{"dataset": "histories of elementary cellular automata, time running down", "image_size": 48, "positions": "learned", "projector_hidden": 512, "init": "torch_default", "residual_init": "none", "momentum": 0.95, "nesterov": false, "lr_schedule": "cosine"}
Rows from block 9 of a small self-supervised image encoder, named by matrix and row number. Rows with one number belong to one neuron. Each number is 128 + 24 x the weight over its row's rms, rounded and kept within 0 to 255. All counts start at 0. Numbers have three digits each.
After each neuron's rows are labels from the 100 images, of 14976, where the neuron reaches its highest value: "top examples" is what is common among them. Only what is clearly more common there than usual is listed. The data: histories of elementary cellular automata, time running down. In brackets: how many of the 100.
# fc1: MLP up (model.blocks.9.mlp.fc1.weight, 1152x384), inputs 64-127
# fc2: MLP down (model.blocks.9.mlp.fc2.weight, 384x1152, transposed), outputs 64-127

fc1.341:131152121131125112148134159106150165133133094153120137136137139125137115133111136107101168120115147114175130114144164151132138134143157131132103078082160139165091129120128134093116137141170123
fc2.341:136082117067139107147114114162153146109131111086092126154103125097136105155109156109141122145118155150119118121177126158174124122132115125112097090119061135143118140190151121156171135137132130
top examples: 011 turns on (100); 110 turns on (99); 111 turns on (97)

fc1.201:142143125100164132131116091162121163133154101121121115163103183136132151123128107145139171127126115112171159094144175169114159132124145128134152101106168089092132108118106123134147121134147129
fc2.201:107086125126125121141144113141111137127127123136100131138112122106142118169100180111118173118085130129092117163146141147122108124150138153100107075124076118139125105199126108168163130134116124
top examples: 111 turns on (100); 110 turns on (100); 011 turns on (100)

fc1.92:121159116105118116139109128168130141095124112134106139165159121135138114111128141101114175142096128108172116100125154188121149168115152148125139103073169139144078109135120135085147131136173125
fc2.92:117102122103120104146115122173147133110127123114099121139111127119149122165103152105128108129128164136137123115172125152184122120130127127115091091116056120194143138172126143156164120127122130
top examples: 011 turns on (100); 111 turns on (99); 110 turns on (99)

fc1.515:132083134147167120158151138085123153160118126168120110110139116116100151125126118148136079133114099139134128109185112104088105087131127143173115148146221162104125118082102118111152080160173129
fc2.515:118122084134133162140103115135138125089124139116132138129124148139177129103135127139124133095131130140085102127114182115154128145144130153113142183107079127064173138120124084146114144120125178
top examples: large cells (99); 001 turns on (78)

fc1.382:127160115116122117151120162170138149113162130137115133124148116135165121111121116123107150115109151109155097116158162164125122147134153132137138089100189145148113117124130137107132118141172134
fc2.382:133077125095124118122126133154139149087114118096094114144112142119135131154103159113134118133120150147128106100175112160167127134132109128116100094123079131148122121189143138153153119130127130
top examples: 110 turns on (85); 011 turns on (77)

fc1.122:117158092139120124146127149105131159116134098157127141122150138137134098128122131102113163124137131101188111113137157158122142127136148138114122106084154145154104116129151143087095124123169114
fc2.122:131080100088130108157098128194147143102121101068098140167134113105155124128105145084137114157116149150129120124180130161169109132142110113104099100119084140159127149157155119138168119141125141
top examples: 110 turns on (100); 011 turns on (100); 111 turns on (99)

fc1.721:152127146159097139131124166100125096118106074116095134143137103127092112124154135108131165119134164114128124132152108162106165140107125149123123174156144084083084114092147123092134116115163128
fc2.721:088193066133131149101128141144143124151140129133113125138156162182157122131132125137144148109097106134104124102077141107139100120104142085140125128114182129194148153102098134124119115163102097
top examples: 000 turns on (90)

fc1.389:105130156122091127154104130136137135147146142134146120121108089117151128116150114198116143133153120109135114110125190072117119098132104106133128078135190143134135105123095147139124120113165128
fc2.389:151105137096140136123155140128105122142136128099137144150113119166116118121134113107120104145151101131136123151124133147122115142121152145108133147123148102063121133177144159103106150146124158
top examples: 101 turns on (80)

fc1.240:104138165126096121135114116068119169129154139134140099055107150108126122131109115120163117122135090118110136145111154135134113162175136130149132118148152141146127134123114122146094103123144136
fc2.240:142093158136157130116143117163154132119142115137164130152108162162133130132167139206115138131136120125104157156112097093112124123122127154112146155120169116083088145127128126164108173105151138
top examples: 001 turns on (89); 100 turns on (76)

fc1.113:112151104110116114152123157135146168125137099143128134136136116124132121123120133093125168131106156118194126112133184161134130160100135136134119092058163131158080118131133148090117131131176117
fc2.113:131090111073144095155111131163150134115126113082102132157113119112142118147099155087139107147119154140125114116177120147149117113138118107121101092129059130165121143175144114152146121128115117
top examples: 011 turns on (100); 111 turns on (99); 110 turns on (99)

fc1.636:128132110103102131157132202178122118117134086129116138137146114138120106135127109122103181147142161110160115090146158141119124137097149151138164143094185103126104137141123129077132137096199131
fc2.636:148139105114115122136100112169153151077123108139110127156135124123142099150098141124149101124107148145157119131153123144188128122128151090134104094101113141223150117106157158152178124131084099
top examples: 000 turns on (81); 010 turns on (76)

fc1.767:130148118108116119139132165152131162114139097142106139139150104135152125126119130113101154132106128110189112094145173166104133145118156161130118099069168131158083124129139132093136127123175127
fc2.767:128095112096128108150114137175147154103115124086087123150112131099148119150109148086125113132126169142119111105178119154167119132144129120114097100115065122168137128184134129159169121136124126
top examples: 111 turns on (99); 110 turns on (99); 011 turns on (97)

fc1.324:141112134062068136132148136104126105120110129143169120126130106148119111148113148099183143109169089107111131159103131128114117117092166144124126139140140085064183151149124144160071130140136151
fc2.324:164167133177175124115135160121111147130111140131124125112065145122125124144130126107109131159145130083101117101084093132149141139142157071119117140107133122171102122063129122135126121095109086
top examples: 101 turns on (94); 100 turns on (81); 001 turns on (76)

fc1.309:126160100131138072137143146078154136124112103133146141145142097122124186117140150073131140125145093107124134092140118146126140189137114092142108126172200122170087139130105139095146145148155124
fc2.309:129135138107113152132108118119134113115107125103084111105170156119117108123135126104147119141103152154153091139152143133098139123137101158121077162126132119123170138136128129069111104127110115
top examples: 000 turns on (100); large cells (98)

fc1.49:115127122137105142120136091140120114127139163112113140137085134145108106139134123113134120137161177147125146149091181155108136098139168143129165157116253122110104100133109144093115127118118126
fc2.49:117099153088114119163141121092126123163106119137127118138172122120097146124126147093151121150094065114141149101161146112157167153102137109129128116128116092127086137147130123159158134134121151
top examples: 011 turns on (100); 110 turns on (99); 111 turns on (97)

fc1.110:111157107108070120147130123098117179144139123096133122112104128131139123103110116158116127156106109124117127117129146155139146152138155131142126121119240130109093133113080121145138135140146128
fc2.110:144123130126143158119132126139136110111138128192133158145151139142136129129119123133167122123156097109106135163097137099096112079146113141129161156133123116123135153110173152124139115087116145
top examples: 001 turns on (82)

fc1.486:139113154155108105156096064099134105159145134061141110141133131153119092149120105134167132155107169134159102122134152133110131199109150110109104104104161114127085122130122092156122115124180152
fc2.486:164128126148132173095130128110115138120144109154170119119141138125137142148122113147142117087156071127089174140115128090134136105125148154157167161151113143115148161124111137142133153131116125
top examples: large cells (98); 001 turns on (83); 111 turns on (78)

fc1.279:138151138134110121143135131124147152116132088137123126148130140129152110121134132106108179137123159104189126092117165146104141152096134151130122102093173112142065097135115142088111120129183105
fc2.279:124106107078131122160118140171125085134112114091114123155112125126124135137103148099146104151119135146117118118180129160153119132128141098110114099150078135153134156139149141140135136139107126
top examples: 110 turns on (100); 011 turns on (100); 111 turns on (99)

fc1.231:136120145156142099129166156053120139142105118129160099117142114119093167109144151115100119104131126142120135130089163157139116130135136125126161143150241144153162118162131147117110151147114125
fc2.231:153103165136127113155108108115089080107131131135151145113129128119101100131142108129152098154178145154167142107147145136116171162131108109130110177101132132067088099105094115114121140105120121
top examples: 001 turns on (76)

fc1.447:146148103121128115154143161123134175107141099156113143145143122144126137137124135111098125137122127093182109093149168156106125125117154152128105097064188138148081129139143120113127125111189123
fc2.447:127086133088131102144106119174154142106122126102090125152124122092145115161114154093125105129116176154106107115179122151176134136156120121101099104110076126186127117172130124156174129117110147
top examples: 011 turns on (100); 111 turns on (99); 110 turns on (99)

fc1.229:137147131113105108140140150152138190119132077132117135132150121157149112137127132112093156125106138098200130096138170165107142134115141150140122112080170117160086117131145137086107135131183120
fc2.229:129081102097118113154118128168136126102113116095095114148113129108142130145110150082136112146118173137111110111169130172171128136145135127113097101125061131186121131172137137140167125132124129
top examples: large cells (86)

fc1.425:126133114112117113141131149164128145091143111134113137145135118127158130126122127113107154138121119100166109093151160161119147141128147163143125111059209136135078127115140119101135134126181131
fc2.425:136102116097127107142122127184146153095111126116078132148127129105147114158112162096136116122118165153134114108180120161169121131139123131104101092108066128179136129181131138172169118137124129
top examples: 011 turns on (100); 111 turns on (99); 110 turns on (99)

fc1.599:127144128172105149086123090122161084118150123145132180130083183137158137094148090125148108130181088099109133142144109108100102105132084144144128094128137152097092136090096112104130118103106150
fc2.599:141108133185147122130171152149085158152143145144142100109122069108098126123139143174087145132108106108125121128126117121118133151128132084096126125119143091115126162097158151143096150158151139
top examples: 110 turns on (98); 011 turns on (98); 111 turns on (96)

fc1.673:155135132162115104089108163095089122140099114125117110148120128136097141125146148117137136132141068113119127149103134165130144123131143149105100160164195124100085101129156138106146113149127122
fc2.673:109168087135119138116159133142177102147154131090140108111165151136177099142136094146110137141138144104161131092107135150143112136126135106143136084155138090184141152080070140119136120134160123
top examples: large cells (69)

fc1.142:145161117124070145149109052042118098137156115117100109130132108114095140116101120151105108126082130109115134150116155143152082117128112131115125098163198154132107141084159157132126134128135132
fc2.142:121124115153170107123124170120130162155100118143162154159136144130162132160092143123173090095157104148152144163158101137063141113148146118171123143108145144158092181144161109102129141120112142
top examples: large cells (72)

fc1.173:120178116158065126139087105121148133157137108082119126110109107136113137112140108173123096134142147152131123139130153117138108119135135131131149094118255138123073103108117116131143101120101120
fc2.173:146122125164143129100131119078076134130142146149126142163132134155092119144100143116147149108122131114152143127102116110065120104105113116156143134126148122100107149129134121165073171136121122
top examples: 011 turns on (78); 110 turns on (77)

fc1.205:136107126176093124133136090097115116127122104110133129109102152111134130127110147099158122128150090118097159148118125158101107146145132124145117196160144097090178146111117098105130119143112138
fc2.205:125151136147128106105141151164147117177071134172109143077158112112128153111133115138121136109114122143088121144134144093154107144166136126140110168103135122123066117116130117153129120102122146
top examples: 001 turns on (99); 100 turns on (98); rule: rule 146 (27); rule: rule 18 (25)

fc1.408:136141151151113139130133157171143132109136053139141138178138139159123148102119154117096168126127168137159150119099142164094140141085129145145149068117209088160072081145093140075133161130152121
fc2.408:129110115107100130162144121157119127110122120100118105136112136107137113166114137110154119144109147122128112109148139175180122117133131100144117101127068159164146146121161144142165120147130129
top examples: 000 turns on (83); 010 turns on (81)

fc1.732:089127135138153146142147111147136156112119110165124139133132137112105139133153152103128146120099105126138151111116110151133101117130110131111119098134172103145106132173109162110127122141136131
fc2.732:146142090109121099119121121096138127115113160114140106142116105113119115144122137111135118163147146108153117134120135145152153131098147113147127126147123130104143142117131123139063126120128084
top examples: 000 turns on (83); large cells (68)

fc1.393:174129107117120117091150136131130124138116136150130102095144128148108135108132140152086148148138148113128141091132141152111126102147167163114155145138210124102111139120120131150131137159145145
fc2.393:098137119141106165157123128143091122106166146124147137115133120132132144090142094130127089164119154112169127152123177109166148124123111100155112116107129163117125134118149153079133143127121117
top examples: 100 turns on (82)

fc1.632:126150108134117117147140155114132173113133090147133136137141121141147111139122135106120162130123162104195119113138164165124140138108144156123113088077158133137094104129130152077127126131186110
fc2.632:121088107071135109155101119168145119110126109075094129152103113100133115131097144089132111161106147144120116118191142150171106124133123108110116103133073143154123155167146121149150124140116134
top examples: 011 turns on (100); 110 turns on (99); 111 turns on (98)

fc1.556:127132128155135116120098118110139143154153163111142103171108159160116143154135110124124103119145080148124117162081137086147150121136126117106112149165195086147129116153127105106091149126101125
fc2.556:154113133123097135117166144125126115137104107139162115080157118105103111082130169142123146148136077162171126101109131155085085126146123139163124128145136152107119105187122121130138096155174107
top examples: 001 turns on (84)

fc1.622:160164118078161131121192155142137117123135162103144121156122170136130131119156136139094148123115143108165139129166160116082155095160130158118110101069108164125085143141126139128096097133150142
fc2.622:143106128106132131149104114147137173114116115140113107103095115102127115171101187094124122131127190112114122091144125136169131125120107102119117126122085145111130132163110119103159167115107124
top examples: 110 turns on (77); large cells (69)

fc1.527:119149110114124122145119171136134168104128102138112138136144108128157122121125120103106164132088126104185123100121169162105132150112153143134125109080165124149080110129131147090122115123179120
fc2.527:125098104100127107150116135184143127119124127082097127151107131108151122144106149085130108146133159146133117111180118153154113132137131111107095102129057118168139136166135124161161121132118117
top examples: 111 turns on (100); 110 turns on (99); 011 turns on (99)

fc1.291:125134084154089123154120108082124118121146128116130131126113088110128145131132118144095123106121086133092125143089159129120127085141115146107127137158243145095081126103125148079106126136109128
fc2.291:137104171085170147145127129097178145166130148150084131148121141157101153132113150133133133135113125122143109112131160160095118126136161078123146148124155088127119152167072108137141121114133143
top examples: 111 turns on (99); 110 turns on (99); 011 turns on (99)

fc1.625:104112095187120131148106161108140170148122101145104129114098128132118131076149143145127123141114073149140120127114127142142099112123145135126142159176171128094155133112127113159128126143123136
fc2.625:119132129117140091090137144128120135142115142148121146133120123109145133147130121121124136107110119172103100125117172116131085149149141159177125144137108143048137135121167089125109103123106162
top examples: large cells (65)

fc1.17:120152113110116119134123169142136161109143110136112139131134118129151129127117129109105142131088124102185121101130174169107131147129145138128115097086160128140083111132146140095124125128189130
fc2.17:134093116089131108156120130174144140104117120097101122161106130109152118148108151101127119143125153144124109113180117151160111133136127107109100102127072120165136133186131132155164123135121126
top examples: 011 turns on (100); 111 turns on (99); 110 turns on (99)

fc1.297:130154104150113131146133104120126138156108137142152124117135115114089147132118122124130151116128159133120132111128135163120101145143149159147112130154255115058090130119103116172143142130111151
fc2.297:107143161158145126098149140105140089109114122170124111127127154122126089131117110115125129119125114119130141135111153119122166115101140086125158126144109176103121109133124114131093110143135085
top examples: 011 turns on (92); 110 turns on (90); 111 turns on (81)

fc1.214:174075120153126113121105119159156139124129121160120102143115171145096143127128132167144127157116125125140117119130133123097135127103140128149118085147156140094128133158142158121144123108130155
fc2.214:093161138143137142105151149096101114150120146106148142098124070093164122142106137117093148096156146113111137136085128112136158107147129152080129133136098148170131132089073130150153134118112137
top examples: 101 turns on (77); 000 turns on (76)

fc1.477:156112115152107108127113129070125121120131138134131106133102103138110130154129122120123143132120092108112121118103167118079131111153134141127141134158255130130091128141100129085102108150106116
fc2.477:126138134129114157159113124170112105171117144095122140143135123114127115099113130110137148144156141140137123132119137135096138125081113154118113133144112098091146144112117164196148171164090130
top examples: 110 turns on (100); 011 turns on (100); 111 turns on (97)

fc1.304:165136107173103126114167130118137109123092109131125119186136093126080129123151120133139143132124166139139132130149123087138160127079106116105165152132190097088094109094124151093128122119147111
fc2.304:102155151144114151146102122133161113150128100121105101101134150171126119125148146108118134104128105133118111082077145134082093096163136132151134136160155121193092139102130096149128109140099134
top examples: 111 turns on (95); 110 turns on (92); 011 turns on (89)

fc1.643:126120122098140111156117158119140117147115118121113136161136131129102118135139115135101133154082173131180154126134159153137117107101117098145109104105215137143077122154101131123154124131123113
fc2.643:133140110119098133146121132100103088114137127114134143110169080108099106144139150104149121118182166131137109111114128110119146132124115092139147144122151129158123108110109134103111151112106093
top examples: large cells (100); 100 turns on (80); 000 turns on (77); 001 turns on (76)

fc1.443:131170138140119139163132145114140168138155103153142150149126136145125114138108137115091141138106132113167106132136144147127144144109134131112108091084160131095113129120089131109114152108175123
fc2.443:127073139070122138136097109161161149116160108104088121168126141104133089124105149135139119150117130156112110112152180183184115110128121110112124091123140150131129122185129129146145147139123144
top examples: 111 turns on (99); 110 turns on (98); 011 turns on (82); rule: rule 220 (26)

fc1.350:137093111115111125135143168112153147121158095154129123181111130177097152126137108153142137138158130117145113112104155172071124153126137118167097116144144150070089130091121130134160103130151134
fc2.350:116172149134156150115154146118108084178112147117137163057139099069150154148119130160097139130089125101097126140153133074123118090121141119046158140160133142134132158149129128108092152139096135
top examples: 100 turns on (79); 001 turns on (76)

fc1.585:152124090108122147157110149160158151100164103107117138154112119133126137132104145137104146123137138093139118103147158161130147094127127127109125122088190098118127115105134145090141142126187135
fc2.585:125100130088109097139151108151126146105115138080077099165122115106157129137125164089143126100096160154122126132164134161163128146155126136103102115110099134148121119172156122132126146141140138
top examples: 111 turns on (100); 110 turns on (100); 011 turns on (100)

fc1.112:134128114113091114134109125057152106106117123110140133073154080117121137135103107118104121166148127109125107132081121165123118126110123093108103127156199151077081144120111150123118119159152106
fc2.112:098153103117145165115111126123112129162172158150088164139186174125153122120150138142161130158117113137158110128124139142122123119121172126151150141140160131153137175097112125112102115132148134
top examples: 000 turns on (96)

fc1.263:108145180143134160107100139120125182124127094132098146158131097142118150156137132138134118094114134135127101151145155143129137103153131129111106150104104135126058100199147126130101099120119117
fc2.263:098104119123124081121151118117127121139128103164146122127114124081159120133165105184143106162129161119135130136133156148174149115132093137096122130100142122112131109154091175143151155112143143
top examples: 000 turns on (98)

fc1.666:129135105108105112145121149146150155119138102136108146139147110118150126137113127099096172131107142099169130096151160162100124143115155139148126117097171131174061117117141135093128112124189121
fc2.666:143105110096121102148112131178138153103115117115101119147111125119146120162113150100137114129126164150117116109178106144159123124141133125104087102101054117184137137160135126152163126135109123
top examples: 111 turns on (98); 110 turns on (98); 011 turns on (98)

fc1.685:131104107146102131125101052082120094148142118137125119117105160127113106144123132095144128155118111121115108139110166118107151158111155111111143193151193106109152144115125103132127120121135102
fc2.685:166132143125137107121127169160159132162110091127128115133137155157136139116128137166147142131084090145177169080135150139136119097136118145147144137125162109145063108093137131145146159163106155
top examples: 001 turns on (88); 100 turns on (86)

fc1.159:144080118173113116141148116058159174116127124102128113155133140111135142134131124135124117082113092111129132153176114108116109062164094102147123135140169154106153129123141122121140156141148138
fc2.159:129105109146117148146133060160091101133131076125128139124103115130126143121140130171135137125126121139098139162098134120139143165134123131096130164135139114111080175150128113122123091133123136
top examples: 100 turns on (92); 001 turns on (89); large cells (66)

fc1.301:119135119102126128133127158156123172103142108147105130134139118122164124127118124110107168130092114108175116091112163164111135163125161141142116115068147126138089108129129131104125118116184129
fc2.301:125095117098131107153125128185143135109117131091101124151110131102147124146119162094135108132118163140131117114178117149159124132136128124106105098119046118166142123177141131161167124137127131
top examples: 111 turns on (100); 110 turns on (100); 011 turns on (100)

fc1.378:131130118138130108156127138139130164126115089137111145136129126126138135134113138111117156129102126114195115092171160157107128133124147158137103094079156131142105121132132135100121149132172115
fc2.378:138090097076131106141115122180154160098125132105099123143115132095142104156108164106122127133127161147123110109170127160181128118140115122101091097115060135175119137191142136154165118142124137
top examples: 011 turns on (95); 110 turns on (94); 111 turns on (91)

fc1.277:132139132111113104135133097104117130132140121154127106162114158108119117148113101122130130148110155131150115128124131170130108140123165078126132100156196115171114125138135125130105096148148110
fc2.277:181136112125122116120125108121119139121140139111151114122137134150128106113145171143157134144156136103159146125097135088152162104136133173159138124131115133152111152109158162139116149126101111
top examples: 001 turns on (97); large cells (87); 100 turns on (81)

fc1.536:144104168139125135121093115115129115132145119125152103137143125120103146126129140105142136126135129093124133144105136157084142141126158112145094074128207138127066098165139132114111144134133111
fc2.536:111137111168116144115127086154109059168106135108113116151123129115162131131109143143136133091162147142149140148131133116139162129083147109094151133163104144101130158067109147132086117148114130
top examples: 000 turns on (78)

fc1.313:115117123169098129134127144128147109125142154118169130100086100101124132139149119163098106133151091101136097091126174142191108127157133117115110118129137142143135173127107151094143105136140130
fc2.313:162108132139116148116117100088097194126140130137145148158163139127126122141136113133126142158147153149141134154097160088125118108126153127142169153117123114111077136112122101166126140119104136
top examples: 100 turns on (86)

fc1.434:128158103113124114145148146153134175128151095134102140149133113139152122143102128108092149135092131100184110094149166163109135137135139142135103087074163134143105115143137141104135131135173125
fc2.434:126094131078127122154119129156149135100126128097095116150109126084146113146113166093130119132118168137109120099184120158173116123145127125111092095105063126164120122197130134156172133131137133
top examples: 111 turns on (100); 110 turns on (100); 011 turns on (100)

fc1.145:131146116111116123137121165153132163108152096134109139140150109127155123126122130111095157126111116100181113090133174166112139140126140145133118101072177128150087127126144131095135128126184128
fc2.145:131094117093130110150125128176148147104117124097087124149108125099150116150113154094131113126123164152123113112175119160172120142136127128108103103109064126172144121187141130154164122132127124
top examples: 011 turns on (100); 111 turns on (99); 110 turns on (99)

fc1.524:157125130136100125161177091112118122174125100092152090116116150103084146125100145123173159150083148115129127126122137115148173126105130082138141126129208140126162108121140104114144125171143100
fc2.524:120128139152119135118132130158129078141114156163102140132145115164156127132124147124104116108131108120138135073112139137105102133139092142144130135151108133143085130111085131155128127112095143
top examples: 001 turns on (81)

fc1.81:119060118160124113093143169124122115151115120155124116110132126107116109135120121170091091143101065147154124106171150075125118106119123122113159145145188123129150125144152113150116137149111132
fc2.81:141135127126130132121104119065118158098114134099161130122103102108132154131148123117128121128153149109123109164098132116144095134152096173136130156143183170101126132178169129110150136114147118
top examples: large cells (74)

fc1.617:146128113183091141126083063102130076123128116133113110089114159112149153125121142144108156141188111131097141127136136153108138173143126172125103101134159143114116171101119136126130113119145151
fc2.617:113144153120125124124140171147114148141092124126139126142142129168128115149110115092124108142096131107153131150149125135125141122120130134148138142141121133094111129149122111103133106147130093
top examples: 000 turns on (89); 100 turns on (80)

fc1.631:118162128167154117151148148078142163137122081135144156148137141111117135162123138098097142128086160119189113118144143146113133157098129134133089083067137127116108131128119148086132147120158118
fc2.631:130092110050116121165107109172169126135145123093117107138100117098143100138109150125148124154123150145109119105175164172170119116149126122108106104133073140145113124185114128155161126120129147
top examples: 110 turns on (97); 111 turns on (96); 011 turns on (96)

fc1.518:120102166153122125101170089143124087121134116136157129117146137133103098149132103147163108124098119134124140138163121114114104101160132119105136184153201135088141121117164131134084124155105123
fc2.518:132104099108128103109121112130142158143107125137118095099110120137131139097159147137114133132147068150113126112074134086154128120125124157127152133130145112116092169135109151129145127126151149
top examples: 001 turns on (90); 100 turns on (89); large cells (86)

fc1.600:134151086126107114160138178132130163117151110139117164148162123142128109138094134102086126125102107121184103093144142186124127132163135153113093084070147152132110143125172130102162120114170113
fc2.600:130111106086134113136129117153149124105111115090072117149111119095148102142112154096121120142134172121120126117166103155188120116132134124113110096115073119172142138183114135160171128129132128
top examples: 110 turns on (100); 011 turns on (100); 111 turns on (91)

fc1.246:115155107126141104119127102123123089149133132134157136131133123137120157155157170124159135122124123139145113171056166114110125121120118138089157120156182121078087106125129151121108122136120123
fc2.246:149121145148122129128108100129127122152146129110148129067129129116144133077131090090092133167165103105124143098185106146085130163106103109150132116149167117116141148087103133142099124135129111
top examples: large cells (80)

fc1.79:135114173119127113146144176119156134153154139127130115122115108122120112143136106152135128131120107136128114134115182065136126138100113117126168140128202154137148147155154112124087134120127124
fc2.79:169076168138124119103110124087104125137100141140120159110151099139093131131143148137115116131123105152129145117125133145076095133149114168164100111127148145139099066126104167122149176106114161
top examples: 101 turns on (77)

fc1.21:123146096116120118148124162142128184112132111140126136143154110144149118122132134084118161142108134096176123105142149151110124143115144137134132095082157128174083116133134135082114118133164122
fc2.21:129104117089131105143107126175141138113128122094101135147109123116146130148098146105136110137138167153139110121163108150161124125139129123129090102111063128198137134156151125157156123131117118
top examples: 110 turns on (92); 011 turns on (89); 111 turns on (83)

fc1.704:125101074151096174110153088095150107148112129143120135138144134118120131127137151151125147106154157132114120112140129133106094059118129140130136105131178129067147156104141160110142113127135131
fc2.704:133185125142143107190123119162117138125114111110137117116115136142157158109152123124121131141131119134150135112085129125152146135137145128111136178122137119172123121108144093139134104134095141
top examples: 110 turns on (98); 011 turns on (98); 111 turns on (88)

fc1.1:158166115132151115145127146146114126126160119128147127130123156128120171142107149112122136130152136130132126112132114129157107086102121135141121112134176136134165107151151098114152136096137157
fc2.1:174068134111139123097127129157123174059111111145151112155149123147141093138114143137123111091113109151142132144116099176168139128131133131150072079105087127168135123159113109120150110141135125
top examples: 000 turns on (91); 110 turns on (80)

fc1.225:128151116110104122139120138154139157104121096139115133135149125132142120124111122115105177148106134102187116096132168179115141166106153142126122097080161113168074114135126146087135123131181124
fc2.225:130100105097127111159120134169129123121123116090096135152115114109153115155107150085128120138128158141125121105175125151164128125138134109121103099111069128187146138170140132143161123130111114
top examples: 110 turns on (96); 111 turns on (93); 011 turns on (88)

fc1.270:090101160124114145166146138100147136168145157090128114126131110132121094132099101094139097111139110104141122139160131111151136148121129115113168110119164132150135115144122134124111136138151139
fc2.270:155112132121109124132122133103120105131089119162133144174147124126082105105135133169133149124128123156099153117072134134146133127099113143132087159139185104131113114151104124130127136112106170
top examples: 000 turns on (89); 111 turns on (86)

fc1.751:156145113166166147137093089108148122156158118120142158134100114128093104141127094173165130140144132132128103136128130106118105145119103055104124116166111096083119162130127110175112127126135136
fc2.751:121110135122129120085111144105123144173129155100150114131123088119132126094155142117085192133130115097144156147117118129097084126130131194151096118128118154110121133124116121116101138132138153
top examples: 101 turns on (95); 100 turns on (81); 001 turns on (78)

fc1.74:139140143115110153109110165151141124110142114123117131147144120141149122108124109107095141128103126083180114113109149117115145180113113108134131106096193134154120128136118104089129157140145115
fc2.74:134090106076116094147130127174125156118133096094088119140117121129134117158106167102151087135122164152134118105154128184154122121125141137115118094125074122168121110164138144155171121139131115
top examples: 000 turns on (90); 110 turns on (76)

fc1.7:113125097160117140152121094103185106119134105115130126144159166127106121108145129102138147133140151141132129156128148140121140144107142130109144163101239135125113122107093129101129109125136134
fc2.7:128142138092130116147110126090109101150104092129151130121174108141119115136091142132111105109113087174157119110125143131122127126130107042142124166143158146095131103156149123152107121151126098
top examples: 110 turns on (84)

fc1.274:151104119123114112146104131134124163158142125099131127155140151134129117126113124103138150115095085119145118131136147167084103116139154090110106144155252142146125117143097121129136107153116128
fc2.274:120154103118108142100134117107090088141116120116116153120150079121108116140096141101157141144167156139153133119078112112169130119116100154146146107150134128076134121179120129147115101126149080
top examples: large cells (90)

fc1.286:163153110130081112117118103089124104122095161092117144102105185126130146146125133060128158158149122123112119136125147137138149110145148122127130147150181134116149144149124108115121127148108140
fc2.286:125156124162132109147125094126140143142162065145136090118128149158120124120144121150100150120146143094172127101107114122122148147128096101133095120096124091185098100103117138193150131100132110
top examples: 110 turns on (85); 011 turns on (83)

fc1.147:110114160098083140155109107110128114144139128114140142147151090133120130124157129158153126139173087110144124167106116227101125101161138120118117155109154141081152113105179132127161136143164128
fc2.147:095148084176115119088122100120113140104138095105124136113172164124169141132091082101124154147114122126144123139137151096172135111104108158113111142161127090102099192200114127100112120176153137
top examples: 000 turns on (79)

fc1.566:109143123110104116146120130168124177105137103134115127133140115146125083119109137112090147138088180108189104106175171147116152155106147137127114095094146126185082128125128138116119137123168127
fc2.566:139091113094139100159128125153155125114119111090097123148119111112158136138115147073142106145125153136114118115159123155146128114144138139141095092107084138161131129172130125137173121123116128
top examples: 111 turns on (100)